From a checkpoint of a small image classifier.
Training: 14200 steps, held-out accuracy 33%.
Rows from block 6 of a small image classifier, named by matrix and row number. Rows with one number belong to one neuron. Each number is 128 + 24 x the weight over its row's rms, rounded and kept within 0 to 255. All counts start at 0. After the name is the row's rms in percent of the matrix's.
Before each neuron's rows are labels from the 100 images, of 14848, where the neuron reaches its highest value: "strongest on" is what is common among them. Only what is clearly more common there than usual is listed. The data: flat shapes of many kinds, plain or patterned, on busy backdrops.
# fc1: MLP up (model.blocks.6.mlp.fc1.weight, 1024x256), inputs 0-255
# fc2: MLP down (model.blocks.6.mlp.fc2.weight, 256x1024, transposed), outputs 0-255

strongest on: rhombus; largest shape: rhombus
fc1.100 099 [109 125 142 103 130 165  94 125 120 138 162 170 125 102  78 112 153 153 122 111 122 155 128 110 156 142 171 147 165 119 182 152 133  71 120 178  78 185 128 119 163 150 136 152 124 115  92 131 149 134 114 126 121 141  94 129  98 126 149 145 122 155 104  79 128 110  94 141 100 154 140 126  84 131 130 136 127 137 116 121  93 138 174  86 133 148 127 138 158 132 136 141 103 136 128 121  70 136 198 115 145 146 152 160 150 126 121 113 116  97 122 104 116 164 113 116 117  99 124 125 132 146 152 186 111 136  74 154 181 136 154  96 136 119 133  80  97 163 143 148 119 140 152 113 122  91 173 133 154 106 158 128 131 143 117 138 113 116 180  95 127  93 117 156 102 100 127 144 152 142 166  91 136 113  68 137 115 149 128 162 114 131 120 107 129 151 144  85 113 117 140 135 131 106  81 113 123 136 120 163 143 153 112 120 154 145 177 158 100 118 128 206 147 126 162 129 136 115 135 122 160 114 135 145 116 124 132 121  95 132 147 108 135 122 135 156 115 148 136 119 151 140 121 137 141 114 121 121 147 144 130 113 138 157 109  96]
fc2.100 105 [133 131 120 128 125 165 105 140 177 150 111 113 102 137 131 123 119 148 135 142 122 116 142 157 140 149 144 142 144 143 146 116 137 152 101  98 113 107 121 120 134 117  95 106 143 104 161 106 122 108 142 125 108 136 124 174 137 169 112 116 111 106  99 151 160 125 161 126 130 114 103 120 107 103 129 144 119 111 128 103 119 144 148 157 122 138 111 162 139 144 109 128  90 100 112 165 126 129 117 127 146  84 136 140 180 124 117 127 160 130 135 137 158 122 143 103 132 154 142 123 148 119 106  76 124 118 119 111  72 126 107 118 112 102 107 116 174 155 132  95 116 111  72 142 174 102 102 122 113 117 172 165 116 115 148 112  98 157 106 131   0 139 159 135 153 145 122 123 132 126  98 109 105 122 120 112 127 131 159 190  97 117 119 157  95 112 137  93 145 122 115 107 117 161 158 136 145 138 124 131 136 125 118 107 125 154 106 147 177 115 127  91 145 136 143 151 143 145 127 145 104 156 150 148  91 140 119 157  66 152 148  95 141 132 139 125 131 142 103 158  92  94 113 113 101 118 148 161 141 161 117 139 125 124 154 181]

strongest on: rhombus; count: one; largest shape: rhombus
fc1.699 099 [136 102 149 131 134 118 156 163 140 153 169  75 110  93 111 144 135  72 146 158 131 130 132 122 172 132 163 119  99 127 103 114 148 121 120 151 112 173 135 112 140 124 142 110 120 142 111 118 119  65 163 162 109  97 121 118 133 163 135 112  61 107 161 112 120 109 141 134 150 137 135 114 112 122 124 135 144 119 122 123 142 125 161 160 159 110  86 137 123 127 176 131 113  99 117 155 113 151 154 156 159 162 155 102 101 130 140 123 105 148 128 128 103 124 179 128 136 136 141 113 113 108 131 119 126 129  81 132 147 145 166 122 137 110 109 141 123 108 146 112 111  94 144 130 126 128 147 118  91 127 106 177 132  97 156  78 146  79 153 143 102  99 136 127 175 165 151 128 155 111 160 104  92 165 115 125 145 102 158 156 168 129 166  92 114 120  95 163 104  83 178 102 143 133 140 143 120 149 145 163  99 138 126 132 160 154 137 119 127 124 107  99 167 147 174 139  83 181 144 103 131 141  94 136 111 144 158 118 121 158 125 129 147  92 129 116 112 101 143 102  78 106 109  97 121 139  96 117 147 129 156 100  79 133 167 124]
fc2.699 091 [145 129 109 110 127 143 133 164 131 126 104 148 100 148  93 131 145 157 170 148 103  99 135 106 132 131 140  98 143 131 108 135 135 120  98 102 108 111  90 125 122  96 151 112 101 182 106 145  95 111 183 158 135 116 104 173 142 129 130 100  95 161  94 150 133 133 136 108  95 132 121  99 138 127 154 106 167 155 109 119 113 123 106 129  97 145 146 118 169 171 157  98 130 133  79 124  95 113  91  87  77 132 119 132 144 109  95 146 122 117 131 113 116 146  81  89 104 138 112 125 162 135 115 141 112 112  96 121 151  97  85 179 134 133 101  96 114 127 113 156 128 148  62 126 145 108 162 138 100 111 134 148 137 121  98 168 123 134 125 105  30  99 138 154 121 119 118 125 109 102 107 110 114 138 113 150 143 122 104 130 118 127 142 159 112  74 197 127 134 122 117 102 140 206 127 133 137 109 105 109  99 145 154 123 142 124  99 121 170 120 126 117 120 133 169 101  76 133 115 142 143 142 135 130 124 135 120 142 120 142 158 103 114 128 134 108 103 119 113 124 152 130 117 107 125  74 110 169  92 151 139 106 144 112 124 122]

strongest on: rhombus; largest shape: rhombus
fc1.411 101 [112 123  95 112 152 195 116 165 111 120 132 118 141 164 105 136 147 142 124 118 148 160 139 137 102 155 122 108 164 119 132 100 104 147 133  93 124 134 171 128 116 129 144 137 120  80 144 143 115 124 108 179  71 131  84 128 139 162  90 135 133 134 129  84 138 145  99 164  97 136  92  99  70 114 113 132 148 131 151 171 145 129 129  95 128 166 134 110 118 101 141  92 129 143 142 117 123 145 177 138 120 141 124 146 116  87 115 133 100 134 155 165 155 150 190 119 134 141 136 120  63 140 131 160 129 143 109 147 152 144 179 130 174  73 127 132 125 136 120 118 140 101 117 154 145 113 124 119 120 174 122 165 132 114  63 167 103 149 159 127 143 116 135 136 127 136 111 152 172 129 107 105 165 138 116 100 120 161 109 160 134 127  93 141 122 158 156 189 133 136 130 154 163 127 116 109 125 124 108 141 156 131 172  88 156 138 125 130 126 105 140 135 156 152 171 124 137 120 135 143 137 125 159 156 133 122 129 147 155 172 169 128  89 119 103 186 146 126 102 109 155 150  81 135 136 127 127 112 133 126 136 123 136 139 175 132]
fc2.411 101 [130  95 130  99 151 160 147 126 108 144 103 131  89 135 154  91 138 147 115 115 147  72 160 114 147 151 128 119 139 159 147 118 129 142 111 132 100 115 108 144  90  92  99 132 132 153 125 112 106 146 127  87 132  87 108 177 105 136 144 130 106 128 122 142 136 118 135 112 147 172  97 136 112 148 120 124 148 129 128 126 144 139 174 138 117 175 141 146 126 139 155 142 144 104 114 111 126 157  99  95 135  86 148 153 169 134 128 115 143 111  95 153 170 167 102 138 105 144 128 153 149 130 109 137 106 118 146 108  69 142 142 154 144 112 158 153 186 142 147 159 144 151 102 160 118 108 133 184  98  79 157 136 123 119 136 156 126 137 146 130   0 128 106 180 172 119 165 154 113 112 144  85 113 142 141 129 162 113 127 133 144  92  91 127 137 133 106 111 139 109 111 128 109 131 147 148 128 122 122 143 116 154 102 131 118 132 135 124 129 132 108 111 158 149 135 106 130 141 123 127 147 123 131 103 109 134 142 192 131 116 121 131 178 124 147  61 122 140 152 126 111 177 117  82 121 113 123 111 107  97 111 128 137 125 143 155]

strongest on: semicircle; largest shape: semicircle
fc1.375 101 [ 68 166 123 161  84 154 172 191 125 139 103 150  98 121 146 142 141 139 108 158 115 158 123 147 123 151 141 139 131 130 112 152 122 157 123 166 132 111 120 148 131  83 103 126 134 132 118 155  95 147 118 152 119 157 145 153 160 108 118 122 109 141 109 116 133  96 134 119 165 134 107 115 153 132 125 128 142 138 115 129 142  98 159 150 134  87 157 160 160 149 140 121 114 116 122 111 134 136 153 108 186 122 103 135  87 101 155 106 144 160 151 120 144  98 143 144 152 118 186 116 140 140 142 131  89 135  94 117 133 159  94 124 142 140 130 168 156 135 114 103 109 179 149 139 130 174 163  89 101 165 135 163 100 125 134 136 119 188 120 149 114 111 113 122 159 101 152 137 158 130 133  90 201 138 122  76 154  86 128 129  86  84 152 139  73 113 115 124 110  89 101 119 142 124 143 119 116 109 130 126 178 126 142  55 142 172 128 150 112 136 149 123 138 140 121 131 154  82 127  98 101 138 150  91 144 157 142 144 115 143 109 123 132 115 102 138 109 138 154  98 125 139 145  86 137 125 136 147 122 119  89 141 107 133 102 139]
fc2.375 090 [136 103 124 129 136 105 128 127 141 131 133  93 157 160 134 147 153 133 128 114 108 148 146 107 139 130 162 133 173 107 121 165 124 130 131  98 123  97 151 113 131 131 111 146 111 118 100 167 120 147 161  98 116 150 102  99 139  81 111  76 137  96 103 106 154  98  89  94 112 161 122 134  94 135 128 117 178 111 116 191  90 125 129 133 158 126 113 134 131 128 105 138 100 104 148 151 128 134 159 125 152 146 148 131 111 137 109 195 133  88  75  91 124 105 145 154 108 103 115 120  79 154 118 157 133 137 110 105 136  80 107 135 137 170 119 111 122 158 140 161 174 140 128 105 125 126  95 157  58 147 129 142 160 142 154  73 121 105 145  97  51 131 149 111 148 149 126 132 114 135 120 164 153 153 157 133 159 153  71 136 161 112 116 160 108  99 120  88 166  91 151 162  98 166 103 120 120 128 135  84 117 156 131 147 148 112 155 120 125 113 139 152 143 117 114  95 136 121 103 142 137 118 155 154 128 146 102 136 111 155 132 117 154 173  98 136 155 145 130 115 127 131 126 155 119 146 141 137 100 103 108 153 152  95 124 152]

strongest on: crescent; largest shape: crescent
fc1.352 096 [146 120 132 122 149 142 136 131  85 171 170 146 162 132 106 144  83 143 129 150 148 122 134 140  86 137 144 131 123 118 176 105 133 156 146 167 193 151 117 112 121 182 142 131 118 143 112 159 152 151 139 132 145 124 134 130 161 120 144 112 115 154 167 156 166 207 104  87 137 118  99 139 107 167 126 135 128 102 128 154 117 136 128 126  94  75 133 156 157 124 142 122 137 144 199 138 143 122  80 158 148 107 117 148 146 129 149 104 154 115 121 125 121 133 121 153 139  83 161 139 115 118 114 131 125 133 129 122  65 150 126 150 131 113 147 129 158 103 158 106 118 181  94 138 137 140  83  77 121 137 139 115  93 142 104 127  79 152 126 122 121 119 129 125  99  93 142 152 116 150 137 103  71 152 128 128 146 121 153 138 152 132 126 132 151 120 159 144  69  98 102 112 142 132 119 123 146 143 145 148 115 108  97 202  95 120 149 166 135 145 128 118 111 140 112 108 169 144 107 110 125 126 153 129 151 107 104 168 132 128 133 136 122 133 164 165 112 148 113 146 152 127 150 125 160 123 185 158 130 119 108 142 120 166 165 154]
fc2.352 111 [147 117 153  96 150 175 110 151 121 112 106 132 131 156 136  99 126 157 166  99 137 125 140 133 150 164 111 142 184 129 127 158 165 158 146 128 143 119 144 133 134 115 109 116 100 120 129 105 113 180 150 147 153 143  94 104 106 145 108 129 123 131 134 142  95 120 119 117 158 114 128 121 170 140  96 135  94 171 112 134 107  92 117 144 147 139 104  89 137  82 115 148 123 134 126 163 129 142 150 133 107 135 131 130  80 106  90 155 150 116 148 114 130  74 124 128 139 138 164 138 157 150 101 141 112 105 170 127 150 116 174 121 102 112 131 108 118 159 113  80 129 170 140 102 120 108 103 122  90 101 119 138 147 130 147 118 128 101 151 140   0 131 136 135 136 170 102 108 138 110 116 147 125 133 143 157 106 134 169 147 132 136 162 122 110 155 126 180 126 161 115 144 140 105 158 126 172  96 112 133 156 171 121 133 126 112 129 126 147 119 149 120 133 121 148 134 137 147 143  91 125 166 142 147  97 114 171 131 140 132 137 159 133  99 138 135 156 156 162 139 126  92 121 116 113 116 111 132 113 104 130 137 149 117 158 130]

strongest on: semicircle
fc1.454 100 [129 155  77 140 157 135 144  97 149 128 143 125 131 118 131 122 134 150 103 141 134 103 128 176 154  87 148 103 124  73 138 158 141  99 126 164 128 127 181 146  96 119 171 122 195 107 133 113 155 162  99 121  82 141 155  93 170 117 121 155 156  56 160 146 140 104 131 124 141 124 111 116  97 143 173 172 127 143 137 105 106 128 135 145 102 102 140  74 161 130 135 138 131 157 124 157 107  95 167 106 139 150 121 129 109 131 141 150 136 130 166 119 143 132 108  96 151 167  85 129 156 149 119 159 149 114 157 138 139 159 121 123  81 168 148 128 128 152 154 159  93 114  92  97 119 114 125 113  72 138 124 181 114 135 115  92 123 105 148 161 123 134 112 126 123  81 122 115 135 144 163 158 114 148 120 141 155 156 128 139 155 101 128  99 137 130 117 169 123 114 123 120 109  98 109  86 146 160 152 133 108 148 119 135 116 126 139 129 133 130 159 127 152 101 142 109 102 113 128  93 127 119 146 106 115 125 106 154 147 106 113  87 108 131  86  91  86 140 159 168 108 164 152 161 111 132  98 157 156 131 119 161 103 131  95 109]
fc2.454 099 [140 134 126 131 101 140 104 138 116 157 151 140 138 158 112 121 102 125 116 171 121 159  71 143 100 131  96 114 133 107 131  97 160 150 124 155 125 159 138 102 130 133 124 149 125 106 110 143  99 161 139 105 124 138 120 143 142 148 146 136 124 140 103 147 144 120 127 119  97 128 163  71 151 149 156 133 116 129  83 128 125 131 138 101 131  98 108 120 140  79 127  97  91 143 151 107 124  97 146  99 109 168 135 123 139 116 110 128 100 115 143 128 141 156 127 147 147  95 105 112  96 140 172 135 133 158 104 110  85 103 113 156 111 162 114 109 107 111 113 143 149 149 130 141 115  98 119 147  95 134 104 101 128 138 136 166 161  97 133  86  10 149 128 113 143 110 171 111 136 127 116 120 182 128 138 121 146 111 146 128 142 104  92 132 107 149  78 134 185 151 155  87 117 159 117  94 140 115 123 143 162 136 142 123  85 134 178 106 126 112 155 120 116 121 117 122 149 136  86 116  98 109 132 138 134 105 102 143 110 161 162 153 119  70 176 112 133 124 159 144 122 169  90  84 130 178 152 146  97 125 126 143  93 148 133 100]

strongest on: square; largest shape: square
fc1.359 099 [138 101 116 111 123 130  88 105 119 122 133 139  67 124 115  88 118 136 114  87 101 127 143 140 140 104 152 124 151 101 103 111 127 154  74 128 125 115  77  93 121 119 123 152 123 129 136 140 147 164 139 145  99 138 149 145 164 132  97 122 135 179  75 164 115 125 191 113  88 109 128 165 127 137 143 117 154 139 130 140 132 106  92 116 146 148 107  88 146 144 145 128 126 140 137 134 148  82 164 131 175 153 106 121 127 127  89 107 129 135 172 162 160 120 168 148 145 107 162 131 103 116 112 155 138 133 124 150 135 143 132 151 123  75 112 136 122 155 164 145 136 152 153  89 143 115 139 136 157  83  88 105 149 158 130 143 138 141 153 145 134  76 111  86 162 149 104 127 111 132 113 153  85 181 118 137 126  97 139 128 133 152 112 107 127 110 134 106 183 114 151 154 153 141 117 121 156 149 136 134 141 161 132 131 146 144 115 164 120 144  77 134 137 139  88 173 146 118 173 126 131 161 151  83 124 112 131 105 133 101 145 131 126 109  89 170 125  98 131 173  96 102 109 166 113 112 141 144 130 161  95 116 113 169  77 128]
fc2.359 091 [139 100 121 125 157 101 145  95 113 155 152 138 166 128 134 154 114 148 122 150 155  88 142  87  87 137 147 114 128 162 154 156 139 132 155 130 144 122 170 140 122 118 169 122 113 108  58 127 128 119 125  97 150 148 105 143 111 111 110 175 174  80 149  81  85 133 116 116 104 153 146  75 138  99 160 131 139 150 128 140  84 129 116 159 139 146 135 145 174 112 126 107 138 145  98 124 121 171 145 125 136  58 134 116 130  95 174 121  97 119 135 117 146 139 115 142 133 155 142 135 137 110 108 163  92 118 145 119 102 125  97 182 122 167 144 147 129 119 137 137  73 112 132 165  99 133 123 108  82  89 148 131 135 119 144 119 110  84 136 122 112 137 113 180 136  96 124 115 139  88 128  95  84 131 143 127 151 177 158 138 138 135  82 136 148 116  89 151 151 120 151  77 104 120 106 138 131 135 134 127 118 133 115 112 103 135  85 161 120 143 117 118 188 152 107 185 124 130 131 100 158 122  96 122 156 104 108 167 126 145 126 111 131 147 120 116 139  96 116 147 102 155 123 128  93 130 105 106 130 132 119 151 144 110 114 170]

strongest on: rhombus; largest shape: rhombus
fc1.65 096 [104 146 122 136 145 163 135 108 155 149 162 137 120  86 105 143 151 129 136 100  98 187  94 115  87 135 153 171 164 108  97 162 154 153 127 131 131 153 133 114 146 153 155 135 149 108 108 107 112 110 156 136 161 138 145 135 120 147 114 145 152 113 121 127 116 158 115 116 138 101 114 128 122 107 138 110 120 157  84 118  92 135  97 108 111 136  93  94 139 171 121 167 160 153 143  69 125 148 130 151 157 122 170 121 141 115  76 117 154 119  95 124 100 163 165 125 102  99 114  91 154 106 123 143 146  79  83 148 115 138 155 165 166 120 116 131 108  83 122 136 118 142 142 129 119 146 118 171 113 136 149 183 117 193 123 158 113 156 125 108 130 117 129 132 133 119 106 146  98 161 143  87 143  92 109 126 104 148 136 139 108  89 147 109 115 135 164 119 149 117 114 150 143 124 116 109 108 149 130 160 155 129 153 100 121 148 155 140 114 132 158 196 158 147 139 125  95 111 121 133 144 150 117 154 109 141 148 158 129 173 149 182 139 139 133 130 114 121 189 114  80 101 128 132 100 117 103 117 152  97 152  85  85 125 134 107]
fc2.65 094 [150 148 110 145 166 115 160 126 165 132 116 136 149 154  92 103 145 130 129 154 138 114 121 120 134 133 115 139  90 154 115 131 102  86  88  92 143 101 106 125  98 101  91  72  98 128 122 139 125  93 130 131 128 145 101 144 112 135 116 122 115 101 138 137 139 151 126 129 123 143  86 121 153 131 128 131 126 108 116 141 152 135 125 141 136 151  87 141 126 100 146 138 102 128 110 165 139  72 106 109 128 119 135 139 141 105 120 118 120 136  89 153 134 127 118 133 166 128 103 139 174 172 146  88  91 102 134 120 120 109  97 130 153 102 131 120 152 161 115 135 124  91 103 141 126 106 147 125  94  89 140 185 111 117 125 200 121 161  97 178   0 145 119 127 153 168 149  76 117 121 149 119 132 148 128 101 136 150 116 168 142 158 124  98 147  99 119  95 142 176  99 142 118 113 176 155  98 107 116  96  97 106 154 129 119 164 123 160 129 116 120 126 135 134 148 114 118 124  87 159 114 131 113 154 108 147 154 121 119 146 164  92 134 121 152 128 110 141 123 151 133 141 147 143 129 117 137 112 114 149 120 157 131 122 143 126]

strongest on: rhombus; count: one; largest shape: rhombus; its colour: yellow
fc1.9 100 [ 74 117  94 137 159 144 138  84  97 151 170 114  99 127 151 120 149  56 149 138 101 140 135 149 122 132 203 174 146 138  82 115 168  80  73 136 130 119 131  98 106 133 144 122 185 172 155 136 119 101 113 133 126 103 105 133 127 139 142 124 154  89 159 120 131 115  97 114 114 136 113 157 140 101 133 128 115 132 119 128  90 111  99 160 166 167 102 104 106 145 176 146 124 146 117 138 121 134 165 140 114 150 152 112 123 134 124 116 142  93 148 141 152 151 146 126 152  84 126 133  82 105 139 134 152 180 102 144 127  94 134 115 129 131 155 142 147 130 105 126 127 164 166 128 116 116 114  89  93 134 132 143 125 145 124 110 121 118 120 131 122 118  88 107 127 134 120 127 149 128 106 119  85 118 135 105 152 160 151 116 145 126 100 117 139 143 134 157 113 103 133 134 130 120 111 125 177 131 123 161 166 140 138 132 118 150 145 167 133 123 180 128 156 153 116 125 143 123 113 106 148 108  78 180  87  99 108 134 140 173 115 143 108 116 104 102 109 120 148 169  81 117 104 105 136 127 128 144 106 132 120  57 131  96 156 178]
fc2.9 099 [132  89 132 131 126 125 155 139 144 181 132 148 143 151 114 146 123 166 124 140 144  87 150 118 122 118 148 117 122 147  99 106 131 118 109 129 137 139  90 104 138  92 155 131 136 141 139 136 154 119 180 143  94 126 155 126  98 128 116 103  65 181 106 111 148 113 155 118 125 141  99 142 154 140 126 129 119 119 151 111 160 142 136 180 132 116 117  93 107 149 146 108 103 123 164 116  95 135 103 124 128  88 103 172 153 149 112 113 126 110 134 104 156 191 117 115 107 128 124 114 134 148 150 152 126 126 147 105 147 150 178 175 129  83 117 106 159  78 148 120 130 156  95 143 138 128 153  89 135  80 161 131 137 134 136 167 137 131 120 111  47 119 139 129 147 135 144 142 133 113  89 116  97 178 129 111 123 126  98 134 121 142  88 153 156  69 134 125 180 130 113 134 135 156 163 144 104 101 129 118 133 110 131  84 143 125 103 106 178 136 135 161 119 124 175 179 129 114  91 159  96 152 119 120 112 112 149 152 115 129 103  78 139 142 163 113  94 109 148 131 160 160  84  93 156 137 121 153 109 123 134 161 117 133 112 130]

strongest on: square; largest shape: square
fc1.461 098 [ 98 146  58 115 138 122 152 141 120 106  91 123 128 125 124 154 135 170 133  85 115 109 135 184 126 122 130 124 176  65 121 140 153 139 111 145 127 140  95 122 110 169 152 153 138 144  99 137 102 121 113 122 120 125 129 129 191 115 111 107 130 184 159 155 163  94 113 100  90  95 117 151 148 128 144 116  87  74  95 122 144  84 120 114  90 113 116 146 135 119  96 140  83  91 127 144  76 143 136 160 117 154 121 105 145 119  82 123 156 152 131 142 103 144 173 118 108  97 148 139 157 131 102 107 110 140 125 128 117 157 151 119 119 168 136 144 113 112 113 138 126 112 133 173 134 115 122 141  86 156 149 152 136 157 141 197 128 152 128 160 148 144  93 122 136 144 122 139 119 154 141 140 123 102 160 118 149 115 124 135 132 130 149 134 128 148 107 125 100 139 144 146 120 119 118 133 169 138 130 142 139 205 184 131 153 139 156 100 108 125 130 141 139 135  96 136 118  83 126 162 152 122 118 141 112 112 127 100 122 106 134 132 145 111 156 108 125 142 171 155 137 116 178  81 162 154 155 145 110 126 174 155 160 127  91 147]
fc2.461 086 [132  94 110 161 131 105  99 135 173 145 183 135 118 160 139 136 126 137 113 141 147 133  98 118 130 152 169 164 129 117 167 141 136 148 158 142 137 104 148 107  83  72 183  94 124 111 122 139 138 135 116 143 135 113 142 141 102  98 122 182 125 124 143 121 146 145 131 157 115 157 125 146 134 115 128  87  93 145 127 110 107 146 121 101 139 133 128 146 162 121  87 126 134 135 119 120 172 133 113 129 170 114  94 138 106 132 149 152 130 101 118 139 132 143 122 121 136 136 110 133 130 163 147 143 145 128 147 109 113 155 147 148 109 130 114 152 109 103 137 120 122 142 107 125 117 115 113 131  72 115  96 142 138 117 128 136 112  95 120 133   1 148 103 131 104 107 133  90 113 122 129 121 114 137 111 148 118 109 149 113 126 142 118 135 112 160 147 122 209 132  99  99 119 133 159 144 136 129 131 145 124 129 171 116 135  98 157 134 165 118 104  96 137  93 140 203 102  88 141 147 156 129 126 126 137  79 153 165  37 157 145 128 120 113 147 145  92 137 155 123 140 102 164 169 122 121 130 139 127 139 137 155 110 161 159 136]

strongest on: rhombus; largest shape: rhombus
fc1.338 099 [123 125  82  94 153 104 111 139 113  76 138 120 136 143  81 113  98 105 101 106 118 163 155 126  72 163 145 177 125  95 114  73 138 172 150  46 142 134 114 145 105 112 108 131 120 137 127 135 182 129 162 110 125 178  91 131 138 135 139 111 142 144 148 111 130 126 163 138 101 131 129 127 163 117 139 115 127 117 110 136 114  77 132 110 106 151 124  96 120 121 136 110 128 138 131 168 126 154 105 150  73 133 126 168 130  92  94 121 164 112 143 115 161 152 126 136 134  76  94 115 137 139 150 163 172 137 108 149 109  99 127 137 144 105 154 133 138 114 133 146 116  70 142 128 138 115 141 180 174 101 135  98 118 144 160 142  83 116 118 149  73 108 179 142 109 123 115 154 156 149 130 103 153 117 106 112  99 173 126 148 124 119 121 109 138 146 153 134 107 103 130 151 130 140 110 105  98  85 119 165 180 121  93 114 126 147 116 135 114 100  97 128 135 135 145 125  91 143 105  99 138 121 153 137 103  95 103 116 170 150 146 145 116  80 120 132 154 157 116 125 126 121 120 135 151 122 137 128 123 145 124 115 182 138 111 150]
fc2.338 099 [135 138 143 100 191 131 164 132 174 158 112 143 150 140 117 133 128 152 152 139 105 114 136 136 149 101 168 111 151 189 147 100 128  89 113 121 142 113 125 131 159 145 183 137 142  97 123 101 117 114 139 129 111 121 121 157 109 164 108 107 104 130 112 148 122 127  97 158 149 124  92 133 108 129  95  92 178 143 124 133 154 143 111 108 112 125 117 129 137 122 147 106 115 126 123 103 110 138 120 119 140  70 135 137 143 167 111 135 111 114  98 130 152 141 152  82 120 166 109  86 151 117  85 123 124 110 120 156 116 125 137  87 188 144 177 104 116 116 156 179 115 109 107 144 127 111 158 142  84 113 161 188  76 122 112 135 112 136  97 168  10 117 103 123 146 141 117 110 119 119 116 123 115 130 120 104 170 129 159 101 153 138  90 139 131 126 129 147 131 134 122 103 121 100 125 150 104  82 144 133 119 114 138  90 150 136 113 174 145 105 149 157 114 136 140  99 130 135 122 101 100 153 155 126 130 131 101 167 111 112 170 120 113 127 133  84 146 156 141  98 126 119 147  81 129 132 130 126 144 138 102 132 110 139 113 159]

strongest on: rhombus; largest shape: rhombus
fc1.555 099 [144 108 130 115 110 118 120 187 120  88 147 107 173 121 135 142  82 133 121 153 139 110 138 119 143 140 144  79 122  79 119 117 114 140 109 119 140 141 154 111 180 120 119 133 140 126 108 149 101 141 131 115  81 162  92 135 153 171 112 142 104  86 152 140 117 131  74 129 136 122  70  70 166 112 153 139  98 157 129 102 101  94 123 155 156 135 111 119 121 108 111  94 163 101 133 152 117 121 150 152  89 128 129 130 106 127  86 102 119 125 139 123 110 155 170 123 153 140 124  98 137  87 153 135 149 141 119 114 174 115 138 141 113  84 131 132 140  96 150  84 121 102 122 128 142 110 109 129  99  95 145 169  97 140 121 119 138 107 143 158 110  92 157 136 153 147  95  64 114 138 137 137 160 110 129 121 143 175 149 135 162 167 128  83 135 104 111 127  86 133 117  93 179 145 133 140 163 143 100 119 129 134 108 159 134  92 133 148 146 145 115 129 149 154 153 112 105 147 138 153 140 136  99 138 151 136 112 145 153 136 125 144  90 159  98 181  92 156 161  95 157 100 158 125 147 142 141 120 118  73 131 121  95  97 131 133]
fc2.555 101 [153 108 144 120 151 145 119 111 111 120 122 149 121 170 105 113 153 115 136 110 140 142 148 114 111 106 132 147 198 164 118 100 107 112 132 104  75 145 118 124 100 120 138 134 128 135 150 114 115 135 154 102 151 129 117 134 121 132 134 127  67 133 154 151 126 100 105 137 131 126 113  92 112 140 138 101 155 117 139 110 128 117 175 112 141 135 121  96 166 126 106 114 128 136 180 103 118 134  91 172 139 122 141 100 165 102 128  82 144 119 130 116 192 149 144 136 118 131  97 138 156 151 122  92 114 102 130 119 139 131 116 111 124 108 135 168 155 145 122 116 134 106 105 145 110 163 130  90 107  79 135 146  98 128 119 133 154 152 112 169  30 122 140 134 135 130 126 115 127 108  97 126 162 127 101  88 128 121 150 133 105 149 131 131  77 123 126 119 148 155  81 139 116 180 137 157 125  59 121 140 100  96 158 152 155 136 159 142 121  89 126 132  90 134 179 146  97 148 128 132 136 129 148 134  87 160 134 151 178 125 173 146 117 171 118  71 113 147  91 100 139 136 111 148 125 118  90 125  92 144  81 149 157 132 153 131]

strongest on: square; largest shape: square
fc1.160 105 [124 142 122 177 126 123 141 127 121 153 119 104 146 132 123 143 137 123 169 131 128 121  96 121 130 108 100 125 118 115 158  99 140 131 136 128 142 191 108 155 153 169 119 144 162 109 122 152 125 119 130 130 107 124 141 153 125 119 135  99 172 159 113 145 105  94 115 112  92  98 131  94  98 130 118 149  86 134 159 146 117 151 152 141  93 103 110 192 126 112 123 102 135 140 117 149 117 117  98 107 114 110 160 129 133 140 109 120 141 102 110 130  82  88 135 124 144 163 104 123  99 135 125  68  89 136  59 153 147 136 116 122  81 146 137 143 114 119 112 152  83 104 134 119 130 120 102 136 162 127 123 137 124 173 183 168  90 136 134 121 127 139 135 133  94  92 124 147 113 137 161 141 131 129 146  78 134 123  96 111 133 138 136 150 117 133 131 138 101 133 159 115 127  92  77 155 140 145 129 163 114  98 116 133 130 154 101 156  90 170 161 131 132 206  88  78 145 110 126  98 131 152 154 116 169 106 132 123  92  95 143  90  99 106 104 140 111 151 182 151 137 128 104 123 149 126 152  95 124 114 105 132 198 124  96 119]
fc2.160 103 [139 147 164 135 119 101  89 109 146 121 126 136 167 171 134 116 164 162 138 125 128 119 125 110 180 119 152 149 120 120 116 150 149 134 119 144 138  99 129 113  88  96 162 128 122 116 108 151 145 131 143 127 136 147 131 125 130 113  91 149 141 144 130 151 120 145 166 127 114 110 142  98 154 126 138 110 138 146 111 160 106 123 132 133 146 111 134 117 152 148 122 114  96 123  72  91 111  94  89 180 145 122 120 183 124 140 167 132 141 123 141 138 135 118 118 150 154  89 163 175 136 162 139 154 124 135 123 135  88 154 147 123  94 144 142 111 132 104 149 154 132 101 116 104 138 132 105 191 162 141 106 106 126  82 168 125 101 107 114 128  10 145 110 124 111 152 164 105 135 107 129  99 139 172 133 182 121 161 102 153  89 187 111 123 114 115 116 131 191 126 151 122 129 116 168 175 124 120 153 124 151 142 144  96 105 111  94 141 146 117  79 115 126 136 167 149 170 132 158 109 145 139 114  83 105  82 109 153 139 121 118 102 140 143 127 131 144 144 151  95 128 147 136 129 143 130 163 138 137 127 131 119 115 125 154 132]